A small model that answers yes/no questions on an image's attributes, trained from scratch: encoder patch size [4, 4].
Rows from block 5 of the fusion encoder of a small model that answers yes/no questions on an image's attributes, named by matrix and row number. Rows with one number within an expert belong to one neuron, the router's apart. Each number is 200 + 30 x the weight over its row's rms, rounded and kept within 0 to 999. All counts start at 0.
After each expert's rows are labels from the 100 texts, of 14848, where the router gives the expert most weight on average: "fires on" is the input token at the peak. Only what is clearly more common there than usual is listed. The data: patchworks of several textures.
# router: slot weights (fusion_encoder.blocks.5.mlp.router.weight, 32x256), inputs 156-207
# up: expert up (fusion_encoder.blocks.5.mlp.up, 32x64x256), inputs 156-207
# down: expert down (fusion_encoder.blocks.5.mlp.down, 32x256x64, transposed), outputs 156-207

# expert 13
router.13,231,182,208,173,217,142,169,166,170,117,275,199,210,217,222,156,188,211,167,215,186,194,171,158,217,237,215,173,211,211,184,200,144,208,208,174,237,153,203,177,165,246,252,200,205,238,229,197,204,202,200,199
up.0,169,201,170,210,167,178,227,242,219,196,180,208,168,183,167,244,203,157,173,169,193,220,250,197,172,194,173,264,159,193,207,140,208,199,191,183,281,189,199,201,207,196,227,151,196,214,170,154,201,229,223,228
down.0,220,193,184,169,194,182,195,178,198,215,208,205,202,184,151,161,217,222,162,236,211,184,220,294,226,185,224,239,144,188,197,209,222,182,179,207,257,207,206,204,157,209,171,245,182,162,172,219,207,190,226,206
fires on: "brown"; "purple"; "teal"

# expert 29
router.29,187,184,249,202,186,175,138,230,231,207,232,211,202,215,222,166,210,259,178,254,155,191,184,163,230,170,223,189,200,180,192,232,180,243,205,211,188,180,208,184,230,188,250,217,198,269,190,203,170,211,197,179
up.0,265,202,204,252,232,216,200,188,173,206,202,201,194,222,171,203,233,224,213,203,136,152,224,177,225,171,226,213,218,144,194,210,186,241,193,203,199,180,188,133,203,238,85,228,171,186,198,202,150,182,207,156
down.0,212,187,222,138,180,198,198,239,218,205,207,161,156,160,178,175,201,242,180,167,274,266,177,190,172,179,144,232,144,242,249,228,215,154,225,166,202,200,197,251,181,212,220,242,247,251,200,198,180,208,188,245
fires on: "spotted"; "plain"; "veined"

# expert 4
router.4,251,219,180,186,251,226,194,205,153,152,222,198,190,220,193,194,200,208,151,224,192,186,249,179,203,178,223,203,164,171,186,225,169,199,201,224,265,186,164,211,129,215,249,191,155,194,247,211,175,177,249,188
up.0,188,231,171,176,176,202,198,164,217,189,231,198,195,179,192,200,187,190,193,162,206,239,212,211,191,214,201,166,241,206,190,128,232,172,179,163,190,217,211,253,201,177,225,112,189,198,217,133,197,213,212,226
down.0,224,223,242,185,208,125,174,190,198,176,182,200,222,157,199,190,165,227,182,233,222,230,257,209,210,214,253,234,194,230,161,202,222,190,253,231,235,238,166,182,245,212,149,205,227,235,188,180,180,163,204,195
fires on: "pink"; "brown"

# expert 0
router.0,183,185,241,156,229,188,111,234,222,218,253,163,157,165,240,173,248,228,196,226,208,186,164,166,159,175,180,227,150,239,199,257,185,196,187,206,182,203,211,227,214,219,228,233,218,234,194,207,198,179,176,233
up.0,149,209,228,118,188,174,184,220,233,212,189,185,209,177,190,174,227,217,181,210,221,265,209,230,188,194,158,238,160,215,208,205,165,147,246,200,206,156,232,257,184,216,296,213,200,211,204,196,168,266,216,255
down.0,205,208,170,194,153,244,206,169,212,167,163,191,184,158,164,168,195,197,201,128,183,212,200,212,163,186,229,206,184,267,167,206,213,194,150,218,190,179,220,214,162,163,193,210,194,159,215,210,183,165,173,254
fires on: "pink"; "rays"

# expert 6
router.6,233,126,211,245,127,187,204,191,184,184,163,178,272,208,208,210,185,172,194,229,202,186,225,217,231,206,236,117,249,182,204,175,166,224,177,211,234,224,197,174,247,180,205,229,185,269,143,220,193,211,196,173
up.0,211,201,225,250,210,197,190,196,169,191,187,222,195,244,164,150,241,202,173,226,152,152,227,250,264,199,192,243,224,138,148,229,171,241,203,187,244,226,159,145,201,216,163,196,205,168,191,182,162,216,250,162
down.0,178,177,200,152,215,230,147,214,211,179,212,185,148,175,160,184,225,241,211,147,255,232,147,214,178,168,184,217,152,262,214,256,221,157,220,211,140,193,248,246,205,193,166,229,211,175,182,230,215,185,111,249
fires on: "blue"; "green"; "brown"

# expert 22
router.22,168,174,229,185,166,148,194,214,170,137,175,200,228,212,191,194,217,226,176,181,168,194,204,158,207,194,255,236,187,148,143,207,162,177,218,192,217,203,156,184,215,250,260,188,215,245,190,205,228,197,153,154
up.0,162,193,219,224,234,204,207,213,232,250,232,182,183,150,225,190,226,201,228,191,166,210,134,224,262,168,162,226,205,230,180,227,199,229,176,184,181,176,208,178,198,282,182,173,177,177,199,168,174,209,178,193
down.0,216,204,205,173,222,206,177,193,160,182,271,203,229,137,241,200,214,187,202,174,194,183,198,190,152,212,209,180,203,214,173,226,198,144,221,214,139,186,194,188,253,259,173,204,235,199,259,228,223,172,192,238
fires on: "green"; "pink"

# expert 31
router.31,160,197,241,174,207,150,169,176,186,179,222,165,262,258,189,163,176,221,218,158,183,161,169,191,206,183,208,168,177,228,207,208,231,204,187,149,262,160,230,160,212,243,264,205,183,240,225,229,223,229,159,237
up.0,186,266,225,115,207,198,149,233,175,181,193,186,214,234,147,188,171,236,168,151,234,212,200,222,152,196,216,231,140,212,212,208,176,167,219,160,274,175,212,204,148,243,187,187,192,209,224,171,186,164,214,271
down.0,155,221,172,197,172,193,250,202,186,201,211,187,209,233,155,189,173,197,185,176,155,164,218,193,219,225,218,159,235,162,160,168,192,201,133,196,241,134,186,143,159,124,206,219,165,187,269,196,168,186,201,183
fires on: "green"; "yellow"; "red"

# expert 17
router.17,269,210,155,185,247,269,160,230,154,128,255,205,157,194,182,212,204,178,170,222,190,183,214,190,200,179,204,168,194,194,140,182,194,200,197,231,237,231,186,220,188,198,238,184,152,189,213,210,209,211,212,184
up.0,189,228,166,169,165,134,182,170,208,200,197,237,208,178,179,191,205,224,216,174,183,217,213,189,199,217,197,227,222,193,168,187,215,164,213,180,182,175,230,238,171,231,208,138,203,194,237,131,203,245,177,224
down.0,178,221,211,192,167,190,220,186,194,165,210,154,248,199,286,211,203,196,152,228,228,180,249,149,215,240,235,183,251,183,203,217,198,202,233,163,168,165,203,197,149,177,204,209,194,181,243,178,155,188,261,170
fires on: "brown"

# expert 15
router.15,225,177,233,214,199,183,209,206,190,166,195,252,245,244,160,243,215,197,192,192,204,185,222,181,197,219,229,216,218,160,258,241,162,205,230,204,206,233,201,181,224,227,156,247,204,224,161,222,189,185,211,139
up.0,217,225,173,196,229,232,165,184,168,193,237,181,207,230,211,149,192,209,158,194,165,155,197,165,191,174,224,148,222,174,165,195,219,189,189,217,206,212,159,197,156,179,221,187,184,179,244,182,203,153,200,219
down.0,151,151,213,235,196,203,147,201,168,223,234,182,232,236,232,166,214,146,169,244,167,162,182,171,238,197,191,195,237,169,141,250,206,228,222,231,202,238,179,172,240,198,201,250,217,209,186,205,213,152,217,169
fires on: "woven"; "wood"; "crosshatched"; "scaly"

# expert 30
router.30,191,206,201,179,157,207,251,165,172,200,204,193,202,147,194,193,261,193,223,123,185,223,188,233,175,209,228,188,203,236,173,208,121,199,139,176,207,140,230,182,207,234,234,187,167,181,220,230,182,230,193,209
up.0,221,221,155,185,164,195,239,214,162,194,179,188,240,171,190,271,210,185,209,202,223,273,215,212,162,205,212,235,190,182,253,201,192,158,204,210,188,199,229,240,199,212,173,212,171,208,233,188,204,240,208,217
down.0,256,196,221,192,206,164,198,199,198,202,204,214,241,168,200,174,210,233,181,173,161,225,222,187,172,200,203,222,236,235,165,238,201,186,238,192,171,190,185,240,229,192,215,198,205,218,194,184,174,168,216,212
fires on: "purple"; "black"; "blue"; "yellow"

# expert 8
router.8,220,165,197,230,189,196,223,181,171,183,131,193,236,219,231,162,204,167,163,227,173,195,185,216,250,231,191,151,215,175,146,188,210,221,216,164,230,214,174,175,198,145,205,193,214,200,177,204,216,238,232,193
up.0,184,235,221,157,195,176,159,176,203,202,214,167,210,148,224,191,249,251,175,165,216,248,201,247,194,198,193,212,201,224,204,201,216,163,185,189,167,165,226,234,184,225,198,198,145,221,231,137,205,229,223,236
down.0,164,229,227,187,208,189,159,212,193,186,230,185,254,202,198,190,220,150,185,203,216,249,201,209,176,208,194,206,181,195,206,229,221,181,206,209,201,218,160,248,193,206,203,224,200,236,235,153,235,181,248,208
fires on: "teal"; "purple"

# expert 19
router.19,203,179,219,218,197,134,170,185,214,190,224,227,190,258,225,190,196,200,214,249,162,200,178,185,233,238,198,195,182,185,189,185,165,233,216,175,202,160,172,196,211,199,272,188,240,244,200,151,216,235,188,168
up.0,215,191,150,173,181,173,227,123,186,182,210,232,185,178,170,222,191,217,211,170,179,233,257,210,196,191,209,247,233,178,157,182,158,184,202,186,190,222,175,225,156,202,161,159,186,141,226,209,184,228,204,214
down.0,120,259,171,179,142,228,242,194,197,230,203,179,210,234,179,176,220,207,164,230,171,143,192,223,278,219,230,208,241,156,154,157,213,193,192,219,231,196,184,240,188,167,183,189,190,205,240,186,186,228,223,145
fires on: "yellow"; "teal"

# expert 14
router.14,206,195,175,204,165,223,195,168,180,164,248,203,157,186,207,190,220,193,148,228,187,212,241,196,217,240,187,188,208,210,170,168,150,202,204,179,212,193,188,189,152,220,250,157,190,169,215,143,200,259,235,178
up.0,190,203,181,174,180,176,199,169,202,215,230,239,205,185,210,187,199,196,178,184,193,233,215,183,214,234,165,242,171,239,170,236,184,149,210,165,166,162,196,241,161,213,224,162,222,195,241,155,188,264,184,239
down.0,218,241,161,223,173,243,185,288,242,259,235,217,225,163,235,201,261,199,185,199,182,246,205,226,176,192,235,171,176,183,208,209,237,210,161,194,186,198,210,260,226,204,167,225,193,153,231,140,196,208,263,244
fires on: "black"; "brown"; "yellow"; "red"

# expert 23
router.23,232,135,184,244,210,240,189,213,244,179,173,199,207,207,167,221,164,197,166,228,170,198,248,159,242,220,198,194,233,182,163,225,240,223,241,211,177,223,157,176,249,197,177,247,246,238,173,221,154,174,237,174
up.0,179,230,179,148,216,169,207,170,188,201,244,154,224,140,228,222,198,200,222,142,204,244,197,218,123,183,194,159,199,275,211,175,200,131,169,179,179,156,255,260,187,223,195,183,176,187,238,187,227,224,195,240
down.0,220,199,215,195,157,199,192,230,263,202,191,179,181,190,185,158,180,188,179,179,213,197,171,243,162,185,194,139,181,216,176,199,187,211,199,143,237,215,203,158,228,144,237,227,222,218,208,273,188,179,202,194
fires on: "grey"

# expert 20
router.20,148,181,224,147,175,143,163,204,195,170,176,173,275,242,172,169,209,227,189,167,167,197,185,177,223,186,226,194,174,189,187,202,166,184,220,163,250,152,216,174,202,244,280,205,197,248,216,226,215,255,175,221
up.0,214,270,212,174,171,198,193,210,215,223,176,216,182,180,191,258,225,201,200,197,179,217,202,291,166,198,169,228,213,182,235,181,156,190,205,173,235,199,231,220,188,179,231,182,194,148,198,157,155,263,229,253
down.0,128,230,230,219,153,204,192,182,187,197,199,210,179,216,176,215,148,190,194,218,148,169,176,222,211,168,207,194,253,141,205,215,175,217,156,223,204,242,222,163,240,164,149,159,170,145,252,194,204,188,191,201
fires on: "spotted"; "plain"; "veined"

# expert 25
router.25,224,197,163,201,200,180,195,194,194,212,164,240,222,171,177,159,236,226,179,211,149,176,248,167,240,179,174,247,157,207,174,221,184,199,216,192,205,150,194,178,167,192,240,206,235,188,215,181,160,238,232,191
up.0,204,224,174,168,186,202,201,169,181,174,212,240,222,162,200,280,180,173,161,170,224,232,235,206,177,232,204,185,203,208,225,169,200,130,203,173,206,203,234,234,183,230,205,173,173,176,221,143,216,253,204,234
down.0,132,166,177,211,176,192,173,170,215,226,196,193,224,219,231,131,244,184,189,250,177,151,197,184,271,194,242,192,209,202,189,293,216,250,167,224,194,176,182,212,188,229,195,187,185,205,265,161,185,143,199,243
fires on: "white"